Weights of a small image classifier: 2.7 epochs.
Rows from block 12, named by matrix and row number. Rows with one number belong to one channel. Each number is 500 + 25 x the weight over its row's rms, rounded and kept within 0 to 999. All counts start at 0. Numbers have three digits each. After the name is the row's rms in percent of the matrix's.
# convs1: 3x3 conv, stride 2 (model.blocks.12.convs.1.weight, 384x384x3x3), inputs 90-119, a 3x3 kernel for each
# convs2: expand pointwise conv (model.blocks.12.convs.2.weight, 1536x384x1x1, transposed), outputs 768-1023
convs1.339 107:482551451537532453532593566471500524483493482474491489535519477483526486491506484516496500489491505486495494479467510444542503467542486481432507569515454511521527522503497485526528461493451514483470484484496561523500540533472462543532469539510498490456504532501506490526519498489481491500466488504501452509515526517542507496503496516497522509501500528540482484502484496500483507506556486533508487465550500490510503511492526491500474484467515489498473494456451512475536483497509486490529452467519494496470488496452516491519487456496497522495511538502555550493499477530529471499483497493490466491490484505493480504536520508487471483530490489512493552511495523513542505482483499508564498543534505505538482504516508520482548472507481501518494508508483543542539506492483541512470516484533513472494451490509481547490
convs2.339 104:502517502523462445476553514470509521529461560463514544457472547524528472537525514503503489499526512496513482479550484500491464497538514461502515518545489478475486490512497515463485492500516566474478502535525510512455520480529488510478507485509496510507479430488475472502460494500489529512501492471509519523523525475459511508490489515528500506532485455511511456518533503486484495512501504487483462495480517494487481506503473511448517477461497496442508515494525489496465498562512548484488446491470496454514512503510497497537502465512524463485484499479492502484510467526490541469475518510475478498515512482527503489474545465471509466490524493504472489492479530507502519519482524530494516522466506513536536464506538533501548490506526485475497483467541509458509444501507526
convs1.340 097:514479470493472444476472486492488495498526502522494554502494493488463509503489512496510514478476524471498503514482495508516502511520532491482515516493500561516576507497506455466484510487459505443520549518500494525491498512494493451521514465485493510459476473465512495486503500497513513494515526481519509529467515471480485456498524510493490495502517513509549558481509430520515519509470483489497457459498536496497497481490476475497570509499497491479510525511550491515493504548508488496496522507529523510478488455471478526493492478508496506461497489540497475531518494519495483494507565509496505500525479520518494546505517490477479477529485509510468499513475538551469511534555478501488495470537481478489510493498483514487539490526509497473501483476453480505449532532499497475503486512486490516508525477556521487478
convs2.340 100:519506450485516510484538514501499518486498519470527462427497479520526476555503535494523517524503485491503483470534474509499485492504475460480520472539538484459529526483473469494567550520477504469476498512474488518535466531511471526479456469474467509513514496473501480555524474484509488473493531514507525480455486496484479464496528492469521492471491493455494482530518486473504492494531511514488484481467481497498505492520514509543497545494502522569457460523507501488509518474533522486446497515512476510512480453497546490460494487462525482477546513496493520447530490473489522494504510534491488505478486515536513524495488503484501535484484523501529523475497495508480513538525517443555500467513516518487533484496513497517515464469480512472491495505511537543488431496516474
convs1.341 086:508484488521472492474544543471506479458471536501453522500494455503489509519454472494485503505472493497522486520493493489492484472546505489478444527520536493487485478491472483511459544451573513505488493450491508441533524498512506478475475528510494509477451516474518419507518506505506516491532502528504505513494471451481471523479491497490469503513503542491421497473465485480501480473476506495510499470488445501511483496477474456485474501475500458519442503493463491521477493488485471527481502486493565513510493516510505496485505502516544528565507491486499522573468492494505475482560520515539467531491512520433501510525470487517506511479480519486487502508475474495496456519483490470469563498485517454521483484533466511478483505490529514498521464490494475519547501536498518539553514476465511507478516518508534517505
convs2.341 096:501517504501490408552498522532530477509491480515514487482476509521469444467514503491532517508500472510487536537509523514509489511458476513480489523525502474489470495469485504503478519548480438443490492545458467498549505518509491505502495497566465476547478506442492492488513522503461536485455489478545529514479496517491556482545512491460515483519475515475466500484486520526519518512470474456457472492503458487488497507539451506480475476509508471478511515466522523500538498475494523519508494497460527531516493544534520532505541497466513505476564491496464516508496528503489506496557505526458498489489484502505521496501528471518500497467520477482475545548504515482504474470479497494505474448518515520498448472499507503515509509503505504465483500513479533543482507533514525
convs1.342 099:507485481493471458497503477505503521473509486507467495506500506510510497500466518500514491475496489514506497519453483504492477494511509475466563516562473511510501484458453537458543489527503478554513486478483515536497534481518532498520455495503551470529568494484487446494509466485484490531497506512487454473541546523485485492511480487506495517508538511451476525444525442477504518510509485541521475559525526484468481488470478477503505469497467475546505534529540500512486492529481499485491550511550557454465510506435445485497487486476456472486491514449531514494518483481473540478472540508481542524527522499517504465536531533523492509533513457504511500486508521456496523508491469486480495514508480535527513446487483527525505511509495518489501512464473510497523533454485491481535497493521533467541524482486515495504
convs2.342 099:527505566489449516530472477503517526492520530481553522516495511531516492514515466483517508526499466552495532467510538475532542526515491512502462504548498519512507462519506453540498489522498518500524510525471493526550497522477479486502507463523485494487523498480501482459508517471466511536472493486481547473478526514533494550525495501502531505500471497475535493505461460486494530489495511485500490476521523520512509475491470487489485539467482470478481523481510486488462501507524540483484521513467530497503540474511461474520494515500502529480461526480540520501514477482521524492517491515515494531512514478459475505512509443517508544504482510504487477494487484502565474504482448478490511463524485475473453518487516484504571545509461496483529495470514509495513475535537508
convs1.343 101:470493483473502488536542494513523487482481452514470519508517491489477489479480493502485497500509508503491480492566469488516552506489512525513485517530497512509519548508503530555499481476468461462502482484512505524487471552489492518509499474439507507543512474578524526513491508505515518492505491501525513516542506556494457475494507477494502504486498494514487498462443483528525499513547516500526533495475488500532508511519515516447509478499464490504449453493546507531491497498494492485523487484511533548513539489513525517500509512483481488494472487458500552534526527533474528522520487480514485490540493565513517484511527513494503490535460477513514448490526487470447456496516473497526469521495509504481463494482513472503489502477493499499512450487468513501513490497471492485483503483507531517547556552604452460480
convs2.343 103:465512469530524504501496500480530523488504488482494504517451538505486514525510492529503477466533491522521488535475544487502477545496482505476449526490523480498521521494488508503522503513479513523477482513471508497518493506462459471519496534489466492494495494526517512506541497524490506522492488515483531529517481490517472520534475495468475516468494464485479507500507480472490502500523535533512458470508529492481483529508485492517528502478504533548515514512502482487557505457558522528474498474541473492505488506516481504456521499502481494505534453503472493506505515500500491486499494523531488503494488539444495477484502511498489480507513478524509527494515496499438449519476512504549474538519510478506513520504495494522496475506508535462470520524513517485499518509510496
convs1.344 109:540501495533552489522521486543532445536581491549544453496503493479508476504521485511499515480470501522488526513551481531489466499544493506465498505498488520440486515503499539441498470501495484519495435466523501485473499503475491481493505492520521510499531510489516491456538528484500519475511512462472506499531533502471530484503487517486503491518478511534507505488465514497471526475499513484485538482531501499503508502519467513475478522486484556520463508534475498490518508495472501487498517481519476484514549511483535509510541516501520526509502493524495495491484475507509563506482524511498518493485480516488459519528534458507514487463501479466504499473505515412483502465508512492497524494456570488495548476501490525498481489536504533502476507480459539531447485506506486485482523496493496469526548511509518501466
convs2.344 103:521535473542483516517426516485466488490518495508538516545491511538521528496486490516495446490470492558528499486462536512515494519516509480469496490516472471499496514500486451468514474483547533468497479531453473515489531513531509514490472528537548505496501489524490477525582473463520521442502527483499464530473505443505517459432509520493522483476496517523464521523484512502538531482488502506515479503488461498509559486468478530516510485505511505525474543482503485479461492490493466533508534507485480551492453530511507506533500516440509480454473501487540501486491462499538472486523484522493459502499468460506503522503437472510473520448490498467517474508510491519460498522498478494513497539501528498510487505533491463486495501448511491464479519520490479574507459450503500
convs1.345 098:462465492513512487458523474508536512501508533552516530491516516484479485514447497500497469511501500518492449472500496520462475486547499468506468525481505459447461564491476501501477534521481525523531507511499494506497498481470457441490505476519463518509501515537504504460465497483561529505496476416540487472503530479509487497507494501519496475489486474520458511467416552520559572502509562438473494472535461493503476484459506524502490474467464517481549476481510502520482527516534495487496501504501452500437483491493485495486514517495479478463503462510508526531485532481464486504521516507527507482491492503468510474494507500492484529497552508510532546495438493490502456503489489496527509522478513473502468512478507515504510527507495477464480516501493480499477461502497508515473496528420536529534491523478482508456
convs2.345 095:470483469489489506526477471513460509535492468481538480529503488502483492459454495501476499528538476500510502516498475501502468515448498498492487488445457491501494489492520545493518516501472534474496472461508487521551510489507468524507484481447461505513491466511510510524478448536504509570469467476557509500504519520504477452536481473511486500518544488489526487458498446467499469508506502487543526463527519496511535503528515504470481500519537519513473539501482487494517523490500457509501478477497485486508534457530466551523534466466509491495519447470493517545501501520523434501462495502501507502463513457521453472476536445504481486482524471515513487481553460500525500505498475506488498510483491480477522519516505506512512535506519471485515497489547490506484455528499460
convs1.346 096:505486512492537512515519482472493506504502463473508479472479494541472544532508536506482511474473476511488528499487474494493523459453462493497492492507532532490496467499490487493451490536529497493513433496502474493496501515449510494473508498529529487503523496497487504433485496484545507514498451475471506496496499476479478531502481493480534472506507481505486449486537552493479499515508503490448527491493491510477490508501475486468516481520536532506503482515516506473471497487477492528483509489458483489564497504471515454459487486511446453473526519495466486548501550452504503460522535462490497509494517525517479494508507544500508529491488525475508477486509503479467552550478509507528557497556531486491616514500516480474496547486539512514539536504462477473522498506514480486502504459501516469502502496458509530498
convs2.346 100:504467531478536515563464481469446529485463490533524533480492423543522532477529524511491519491483528489531507474558451512498487496529459490531491477479507490490484492503479534447491498498470483500494519438491521455530501444490508463507529545504474514518499503479485502540477497546494523494487457454490512509553466510504489497494486494519486470454460462525502470513549483494501506517501499518497512486490559497499467511514439498504481527453498475483510490492480487492557489471480499548535517516493545499507485517500507457512496445496499506508542539491508519476509512539523517479494498528513522473516500510488477515512537467506514504436487504490524523517500502489488477511541545512551517489512492524501512568514474498465497493493482490556481488498542489494496488499483510
convs1.347 099:462468472536487471500503459512524487490515483486534437500497519482476492528528514489491482516549498493492514512471495479509491537489511503490498511518496465462459506512498502494449484538513502486458520527473539503549519510488506465488521488531503494524500512484458506505482488487555503524501544483487487493521553505474493525495507472511506481496510486502486466550519493457515462534487463506520470536473504499496497520535478486465532471500488479484526504507495505491490511538516507490518496498482493513490512505517486487457519479522510484505511510503522466537498503450515488489518513499512502509501465516500520508492538507494491484508518532483517428472473464480480488555534534515524492521506508505423481482498478531521503528511530485453492499528456491557492515495509511527490497500501488482534496512498434434463
convs2.347 101:504517505512518535510457535534485491535444489507517510469494496471481513516496555528432545511517519529528500482462522521450476518493487497542453526490530496490450476500509507490515460522512534486506466517529478503502493487551539493456517479508523536498513479556480486476504480526473511512482495495489469464493513461477539443505474516460504480479515501497489503531505516564503515494473499462511517504497528514518472476557492480484475462501465518470518504512519504469494510494464517489537526496514473485495515510547492527514499507526503498483520494483460488483546482515485481501532498533468496467504498475523492510503487468505486506449515536497479495523446516522493507558502508506475540511504503508514519458485485527475502543511471504526475483452531493495492473496489481
convs1.348 105:500469496492511522472481515502533517519504528458492558500526499519546481478501473520514522467491489485495484450506501498455515474499491478495512516473450529506492529507535525479472500449527499497484503563525508547504534523539448507488461479484483494513500525565473495509482526485512479542515496494488494492493497478500482512513497492499504497481519493478467512462441469480499484566551548481465522455492496520503500464501469462451504494520506531554547493485521511501502490489480498495478502442500481508438515518448484496514503494491527479509500504528488469466476509494492500485475512528504471481511524510513550537476515505508486509500516566494524484519516522506511503499511500492499504501464518528495554515520507516511480499501504515467523488514538452474532519489533503495507478493475525586555509509503467480524
convs2.348 097:463509490478476483535498505474529498481477511527476478537515489549517497509500489467490500502540486483505561497498522504481495499503523505533497477479507522536504514512520538528521490577483560473524494529500494506510519507527472467454490477510479506497505509534514474462496473484510464498489503461523490533477521504491511503533506471470476543509521496515505497499476501484509485515470498453504555502509521488500486484502433492543512558535481481535456488537492493542493514543535536530514503517473492529512453516483478539517477493544498519487535510481508500435516452524509480525486515481466522511498464459483489525480485495517499489479495493510493474502549510452495554533491461475505452504489520509514493487517497500498495498518511525480469442519467489532523519506511512
convs1.349 098:520527542531473546524467491480499491499466497490462514474511509497466471485475492504486484508506491485511503536506520483477442540529568491507487491522485507547528513520481550510473497490522480513508471517540526556505492517503502481491470469501484497492461511469459548529513538523517504490514517519511501474521514483541527560499483506483504498450521465505490480515462511455486450504508553485491490557500537489451499491461523481461496478451453481467465436492430492483501494518487484505526488474480478499515506511449517519474500496479522492516508478514476512524513483461503465511499486491579491525495459518446508499535492506481510482483471536455463459501468503500473483539458501517479527517475483514525504499482493485469482454491533499473529532537530508506491482492528503480496502500470473486482542486446562467487
convs2.349 098:493491531526458544541501484480503483495478512501534493512492515551418527486484465483482472494483475527498465471469510517545512485471528505481492492486473538513532530504478508554525527461518483557499516475514498529510516565485479513556476502514491490488505517522485502496444492514546517532502522479482494516494493525505525499495481516505531480479487502482475507441481528537513508493514461473463522527523445504487517493517443502498504476519513529525458538529501466488537504497498511512533483480436522509499494496472475481468496529490488467470508496518502431473500508462511475565516468498470455493508488451467511491498546475558522520456500495488570506498479531464483508530457489465519488493512437455512477480482448508496504508470513518456495476464463526502518501506533482
convs1.350 104:488499507467540519463490490527487497540529514541443538521518513522477535525478485514490479499494499504475482489487529507490521487490461491480474499457517512507443482483509500527490497491487518481480449521575463527491468496484516499509476529503525523486508461496483533526463497525481506532511539523473452515501500521475421480490511514475520491469499505461484517487506518471517532512485473469482477490449507509486483477486522475506499528538496489480513423504484511510499497532503516483518488482533537498493529482549480475490516519514519473476500491492461529531485464527460471500482503543539510493506482508457526508515450518479507507523534516512497526501462511533477529479482485513550495554484498519464500489498505486524499490503511526523519479522539488507474497460475491509494490494485513462506474506509489463472
convs2.350 101:506509566530473496503533490534490479524471489508449531495497538476453492503514457530489494552495496464474423450500464511496518548489488564465488518463435470484532461474494460493513527485473485507471530507472553508528464483463502501489477502456494506491531486530548506480494501452507504470530480481498463521507471562500526527501505501495470473506511469516506532485527520461536519479470488494489560520510508496476514490478510480480472492528480508489483546527512498465508497496513541499520493516459555517497477536515533451505501526459476504522454520491513495463528504494507540498500486517512520514464503501534491482506523475464524500511463488511477502514477500504463484472514506480460556480485476507505486506498476502517514495534510525505505564552541499529480445494519515
convs1.351 100:469485479459483523495455483477504505536512483552515495483480510499474512512500492504510498476520493491505469470460502465476541445447460481486473551533459502533525498488556503488466498511542522486506570498561539526504524526505435499483511509496506520526458469518515540487491496505525493505511479530476507512471496468479485441495501495491492500484483494531540524522469495501515537459527479536521548511510548494509488489476503497475500521474481579486428537481532507493495482481515487507511514537515477458533489515514479492474495490544452513465489526551525455501488489489481434520512531485489461508473506530527548502510500509496521507511493492517529528514488496512529463492463478479479477468516520521504507479498492493498494490497500489490519517512494508494502483510485489483507503488467530544517481463499514560488
convs2.351 107:457483511494510517528534507467505510541501433543497555434503517535500515458531472522465523519446497513516510503527468509470531506522536545500484499491468497504495493504498513542465510492487507476507534458534477484526457459483529539497481485528488527505487523486474507466544483512477530508523502559477527478483510538472512510507512473477512500501508519501489516500511485482535552509465497487463516487472476493481462516485467510469507482492518549474481516517459503497429528484500467529537525508557533521488509500528500491501443497516522515491501472504489487526492466510484532478486523488515481471482470559486452504493478507491506529495461541514540465503518508497549453506531449524467467534509503472488478540513479527484508479497462501492487502474496511500486501542493481
convs1.352 101:477516456491488507493514485482486505514472507525440471496488499521507520515518467508484517513525495529512516477468510522539480566495521439482555522494475556489461509504504483508497500510522529486454493462444508524494487507476486545538483534519536507481479511475478554562501490498533542451499433475487518547522538501512520497502527501507531505533493531473519493511521549519503472498518458540485501502540497509486501477484507501488484482501504500554448487482512506492495490504486504499502504554501495482516484534501504508521484466490477480462467502493496508529521476531508469513520514505523430460488534496485507453430524481482487489487466495469533542502503489489514525524495519505481506517491529516516521502487490533504532514445488504496487482513531447459455511484501509494512480469505485538486472504473462498486
convs2.352 099:496504461482443516452475480463456504517490453512497509511526506497513485501474510512511562491482521500494494461504524493472553497477467485517495517480502437508519482557487494522470522476481487508501498483557505508501481458463485469499529450488469494442506493471493517507498463507524474523506492537485515508500516457509540495480481505478510463554503515495492459447485515513447504484511516494492529468520535500523472506500510501549452506540495478491468538532540491481514502561506551503544494457467494524468531548495532482444528492476505491458521461461517505476463455485504524505477520472486509528511499529514511476524462448543466466544488518478467499508495476485507487464501502483468517496523539435514480487494485514497487480481494532521563468539463486529472503535527503
convs1.353 095:497490526500508468504521532508499483494482449510513493489514518484487484509504487493513488480463511491493500493490549506497502467500586501501509486533469527484492515535490501549478488476503483477501532492487489545531476473499440488482501450509474480529520516522534537525498480484500496500537451527489514503490510498521505469496467490508475477504525502524497490514540496456496423506510518489513437449469484506508468493481463514439481477463513481514481470470476498490489466528488492453499468501486503480521541506496514511492492514493509501516509481505497501504484488512512501484495488513531549567489506512558471495480528474497486486480485505493455454495476499501520482478486498502518470489505490529522418506501493479441490489484524483488479476506445510490520498520500490520489483500487500476497510524464472483490
convs2.353 096:524515549567501503476498504481517512506519548526431496494492506485488510496475498487497489499507483509524528482522442536493473456538580487485511485524526515473500470521517472494490516482480531497499508506551495494474494484490543499499476513489523504511501505501526521476547516497495496503508513531540516508523489483540459508492491488484496457458484527510477530484489468496534479529492493507485503529531474490504536473498503493515441506503477497501470475550494532497487499507552519505510491466524516510515583463526489492500502494490492495469496470540502495500482495524523511539513503499528543494503510482512498498489518474490519476552550535476495492490493474536538471516483522520534483543513505498534461496511481473512499506519457476488511483500491469472539530528443516
convs1.354 092:459522477494451526513480522523511538477484468465512452521467515518500531484469531499514485482498488490517507524554504508509499482479489536480527509495485515459473507542490532507456497505498497477508557489515527566480548501515533485528489472541521505493499498455509507450454473513498502543527467441488450498486495505491493523480501479483505512506520523481464485493499493476460525480522495522579532532505492435496478459489472506503526505468488578487487556525522489490486494486479486511485555522497516488495512453478507493518515521480477515454496515498498530475487492519506536496508491505495543516503522514516518507517482508474512502494501488479502522529521484483511495480514506506493461510505473530505490481491501525508481490458505457479512511503499479534536479501478460523496473515489545511503468509461503480436
convs2.354 094:481513519530488499475495486518484476506453432485467506469525536541511514475494470475497492510472455493535484498511517531537515494463538531527512496490536464490546521473555506448476553496476466519489479498521513487532516484512498475476511499478476492506518486497510463460445480521492454501459455478497504503517446497496484517509501442469487491519474498519494494524539500511503476471530491537502477464513477513515501523468516495507482508461476477481506551470535503493494519514501517500487529505525540504489470486508511517513508474526501540504494521511520470522543495494526452487533494500523504510475521554496513452514473483500473525505494538514464496505486527523478495509469464517489563487532531519497523475488488502468535504511477488522513498467508492479483492503513494
convs1.355 098:537500497570491448535474503499493470535536505516526472516508479507512480553519450489516482491511535507499497494497492537503469530563496517519468455491495489490492523519508547494484529491531513486519498500491502523490522491512501496521544529513459495516469487507506515470520501491486482447524482491512500512474517487479502500481486511505504504495498541528513493503495453538466498516497476580518484493432524536526495495526480498505515463454513444485485458476496492506508496503526493479490493462490518477529473475479488473500495512477490519496550554503574526485501481537525533489483435478531540514500485466538523428502506510505516509521510527486548486513471508523515500508528526510457487541533523505475489503510484504474504511530534530496492530449478533491534480497495487495509490535515483485473538544462522436461
convs2.355 102:432535506497514430512490490510482510492481500475535483502495499458490490483529455480542524474476484547512503493521515495511484441541465513493510468509503503534487481521500477511476512425531442509528457543446549505452510484477483526552480506493526472514495523466499509471544526527531494562502526583499544521508462455419518472509529508502517515483489533469481416548539452511482524437511458482504508451543524489460546523513502484499428530496503521498499520532493575506489485498575497545502506498525521518495480505493459490476470541514555492481542505541495504457475516498485502529506526475494513495481494496506512485483491518515490497511511434524475505482443468499420479514528493517515458543526516551534505533491532508507502516509508504493470504526502540507507503471471517
convs1.356 102:529505504497507492483503458479486525463528471507508486507480503506478523509533534495504506506518503518523512527460431473460499448479533506488505520474518469500494470493513481522477513494465520487547512520503531479489506540503495503497471457535472530517524577487504487534502520499472506516537501491494483495558536513501524478500497516505481504502519498520523469533492570456498509526561474517500502544466477498512499458503476511510509458491515492452522516500494498495519491506484504537512519508468520551470483492497478526509490517486527537475510545480514508542484494455494499477500499483541500472500531489519543496502503485522495464583474485506481506493469486513476511537510495517568491500527485498468511491503531502503485527528513510492532532471475528502490515500537518482510493497470439577512474605399531492440
convs2.356 104:472500516539522466527516492474517477504524463486509494496497483487489513466507548484497495497530516484491526496474499481469530449484557505503491495510463494478491484536484512489479537534503498533460535485536495477500518511512507486480485467434465470518476532516494514476471501535558492528564490498486469464457490501449495501543487466505545478504494486500502480538500497507461501530514495516530518516510551504529509520534472512444503519527527488533510472496509553477469526511530567484518495494469475471506462504493476514487475430522522513533513491484467520473493460547476516469495458510483511494506468465520501485490505476500496540486479472491492491518529491483515512523477490504546511510507495514492547499517505489483526507516454494488467484530491472528493556493498528
convs1.357 109:518496511532520504486496463521473485491492540478511463528520507496521516530512486503487482517530482489515497519470519533489481459475529524503509480486507492538452487514481503466462488529547481497510485490512504447453509469528461501508483486551477509496496549461496512468510506528533483557489440527498453513532485505485482474505509492492510471503492505507525554512512533478483550518494501491498501527580502518494511484496545518490490508540476506467492511517478494491504509530472503491483509526508509469505514470473502498514521493485470442504532523500513526512518490539494543500463495504491460532484511501538527534529505512540550485526520492481451506488470490450510462477475574500449522510457467533562468510506508500510518490461522509499489487532491500488512514492505524526469502524455475525462530512518483510451
convs2.357 100:501500510475480504526529499515490506503447491491546510462513518534474489501474531504501544533484510465518484541468545507493488495516526469476473484533546494520501515510495488557532494512492474506470488517499469502481493489509487524534515529494542480497456466489480543492455486519499532493493505498491488507526499501536470541500468502492481500491506466532512511528487493475504526514474521509481491479516520497450519488501483472483518507485511497456552522493474523461539496494471458507503511496460520517520512515481560475517494515537489491493458504493524499473520507486530474496525506515522528504530505512536471498495472514514512521524503482498484510477512494499499490492495529490522500447495472510475517483485509496490499491512523468469501502532508520512496505460490481
convs1.358 098:501506471502523494481484499515502487506508501492507452491443489528514474479482539500500525486493504508496481441494522496544505489493560479529491503538486477503506485480517518507533492502487490482491497502533468459580542547511463525531486535478526464515490506460481513509475491499524528486497478549510520472498506537483494488487504485494503518500526479503535531425502507516467530506495465470449410484525492502523500494523494503485480485529468512480463494488495494508515503513491513510481499504479518519516495501522528502521512522493510539490487512491488498502488502475462508498504500515465465512504520512506490523493522550509524524526481535526477492524511485509439476506461517549473489493461457467510511509495493490498481500493511478509497525501504487519521488511499492482518510508493489479530473467509489540476
convs2.358 096:518506512469511461533469517515516508544466477496511492504510527498518488500495486542517474541470492480490461483497481531520508437473518479491521492491474487514551522522472505496488533482485479502544467515487476485542511504473472473508537515484548505498515536485535483521505515454497483509476494532466469517468473483522475491558538537503479534501520517503541491500518476500471481536509475533495517554540486503485508511513470512545502513526495510524478508490523499534477496503467487452445529473502535511505432504486519472501515433458533515519506493455491469470496489510493514508455476498536489472486523529525484472440543507496506519462501485487526516485497508512492423487502442485501505481483535508514528498530468514512468527495473447498475552521510527506488553535490471
convs1.359 104:518529504511525510509525492474500499476556499475462543494519497492485507448454515496501494479494489495498489503516443481485478511449484542487451505516524461511539485529509472510481516509485487511524481509513486517449475540544513516603560465454494482508512486570502508519516498485490486523491481491485468460477497471498446492488528511521492509496520491482492493492491530526455506518491532471537477502551523490495538484517590498534499477484500486489458493467531498494493501489461484483482474483494490487515468497508485495498474472499477489431496496547524540534516512485491546486478506483557449471495475513458496493495572510499531500528490489528539521490500525459479521508475522519515514471492507491498464483502463519520497459492483498480488484528544501515508517503496509497468484534492497488507506489522469493495
convs2.359 097:496486527450479485505485509492538503490516501511475494450482556492523553443508531528517482514457515493530510523492488515524499506521468537531485469515529525491494496499507526563528498539508492492529484482492504492519510463475497515489491487486531514531533504502481511495515494493559497481513488485553486548496515508511498474479491491477517486529465573493526509520450491437523526465514524480528493496472497526508503492533502499510543564511476486500440494485481522505524511494510500492516495497515497475484496488528466514517512513501491533510507466470472468494524506485462501493524474507511481510533517519472491523502531478525527503530488516459476512483539475449511495523495466470504494472516506504498514513519471511509506475493481468506478550463488459475458471486484492
convs1.360 089:479496505472483549485487505499529485500499480467478480495493529492509501551534528491495500489491502505503479511502459479485483467429486498497519486504486523484514487546503488499479483512482544501456489478513535509460515516483508502470490418513466499481481523488537522489477498521503478516464459475498505497483495534513475534492483506489485493515545502493485460479507483525525452503487529477496474478474512495511499490539539505497510509507568472512533528490471488496482504550499490520487508511502478506514509540528486527450508547483468513475482524515471536507526447506531511524512489505501455497484486473491521488516499442481497498479473468540473513553483501521472490503505516492493475486481512475504482501497488505530506516444507492528503488494497494514466503509508479514503507502491508495505475521501532497517
convs2.360 098:499520453524504490519502493488509507498506523476494509506514542473520507483470534518525514504484515492473499504495501511499512483521511501526515543516533528501470462480488473468483507485486538466512501509489455493549438512473488493490487504507459504532481488508487476498453537529513455504429471508467516477518508473526468494520516532508525491500505489490481505493520508493484514479441525495498498496480471493462524502533461492503478534485496513512458484506523531449517481468506452548475512494549503482483491531484519480542514481572512486496480530482516534522522521482529475463486486527498497546500518501525470499506496482508503498544492495514517508551456565470516461483491483493514519516527526489491516502503486476505463472475562498470532509515483536488478492492515488
convs1.361 101:517529519439474533517501508497514504455486473477527503488496496488464505480489469505499518496499508506490484485525473539492446487465472493481474489496495502511488542574538471521508483478472539513465504498509471543485519523527490501513483513539510460438500439525524476523488503494509488488497500512509492470509481431475468455506524518497494509535511505491541543475481477469494470529525511512498459491493499489510509496537487471478525483492496509480538518501484495495495489493522501500494494518528478543498515483489498515507486484487509486480509532522488510505485489494515527492490513537503516493518486492481504474506512478523457480470462498517494490490514513510484517482586488498518521511513461494497473507469507519498515512495505521532539481457503498443539466495537500533475512518493526493461514556512466480473
convs2.361 101:550540531555509458442519489515503483525548513493472444500466462485537498461485499458493478479498492518493538499545538493510474501459491507488477476533457470473474498457535542463473487483490501479507522474519537496532517528512498548481487512472480496426489508503514495475508486489533524513537531536489480506496468486501505493493499488484481516538499510466504483501464452490482507488525514521498465543506535489505542489540521482540482498543488492511472528527502498513448507517531519470509471456553473530509520488493506491514458478512495528499528486487484528503494510491430493499507478513474515499485474519507504492507553506515461485486491514510495449490484522479510490508477500489508537472493503498507486547496479481498507524491496507468497517549530531522526528507485503
convs1.362 104:504498455508462498497482477497479471482545451496499464479486525515509522511506531526494525510484540507472500504488505465470493504532516518490503512530488492497508513558508460517495490521487478493506519523512536514543522550523428493460502475498505538473483484477469485477501496512517494533507507502465478512498471513487508515505507518505484518497525512473534493508465527477488505511492489509527552461521480528510526491536515488515481513523520509540486554479485497511537507485498510489471513477510501482472484537520518531509532494528501528506552515510529491538522510478496506518476519483519506539483498481536502514495469520477423480539501514518482504463492550472510492481483515534485475523502486525535511499499524519464514514537516489488484494536509478469448510508515515537490492523480508481447499491519508483472
convs2.362 098:495514477519465458522502498475489475497497534528474514523518511532530484497485484482502453492500515528520517487494500492534474510507504506505505465531502555509511483498529497485503478583525492494497491538503503491512527417498529495535524451484458522513491535496506557460452497521517482553494554456505511443490510465461437478457486511451486549511493548495528528493474485493541514538470487447476488526458526506489539525506504497503479552489486511525553507504504539486446498549471502530483469490525495483490497490529480517506524509532508508495492504499491532494491521503512486503504518472521518514511485511487491499487482506507469493525467494504486485470498525493495459509501513544513510497513523465486485399488494495482507468477499560501489502503478496474515546515534483
convs1.363 094:502523484513457488506568504509492525518511488531474476488505469460492479451496502500499498486493493490525456497503489505513449478467491533514490458454505496499472505478526520492541528488551513492468501505555447487502488471510502482515475536475501495522516495507521482452496465478521465522466464503519474447466503511515481521500495498516453506482482481525489512509501515488475545530509473494483438522470534516492517493500479468529507498504477466477538474513450498509499505495505511485485540495497498465575468519509513499474490525530489492471488470513481534462534517501511512483524519501515501520508488465480480463453483507503529500483510492526546450488475537519496515472480454505487492558537459498511518506488493493483467504486501489508501490506509437483507509505512513473479527469474530473464509493506512459521
convs2.363 092:510479498509475530496487477515515532529544521468529473493502522461508485484564459537487506489554481502473524483517496466467482484502494471516506472499470531544498523529527493514509443500532461491479490545520477518546488546482502536465481471525451498517472521462511489503495520488455500534452497536455492515472500526514488523488491492500533494566563547512466523501479482477525483478501480457518484519523496504515536540486553504505499513436476508480501504523504468506491499509496485519539484490521509496483516498467498506490515485498499498460498506544542472492483477516465544526503473484522482488533502511553488460473484491506509527522463545506493507512491490503544531493534498471513548465481510522492454506507504489493503496555505448529477504467505500454522502475525499
convs1.364 093:510489496530494492509519465498486466547485491476470516494506490475521503527467477483483501469483488487510503493499535539564519544525451528532508478476451484485447495511455540492469503503514509497469543518530506476527501493481514475476515566522479515498443522455499531513528482483531520484492461491492557506494502509517541484501477488498467525508557498487501500508536505502510469500486475613504518513509500489485488490499458488473487479504474488473505466498493508472496493502513493487532467579459494485502519515505492477484478499519522498507465456488498506497478466494550514522515493492517434517472499471523493539463483463484483472455483464532478495530487504495446518535505531480473491505496511503505458475456487491501503507483500522502485534537510477515496509480515518492527516510512483473493450485477509449501
convs2.364 099:511476444498502524507498475549505490519488528471506493534517528496513518470509508509514532555507539463471449512480511540551513470488550489515537496481492471477457486538494467532533483476514508473539447470508490499540474545463505511497490535493508505520540510512446515514492485458450485438487504533507478465521448511495541504436535471489493469507513497484516489520503489508520518469517493488485507490449467517513485505492504484511487514507497509497575542478511537487514523518534486494514477512439479534503485465490496490501465545507529532485506457516491489500519490506539496493499482510493481488506492484509512512481498479508518503484496471491473492493514467534539526552475509467489481501521470467484530519512512558511456497525488550435510516528483514538506506485454503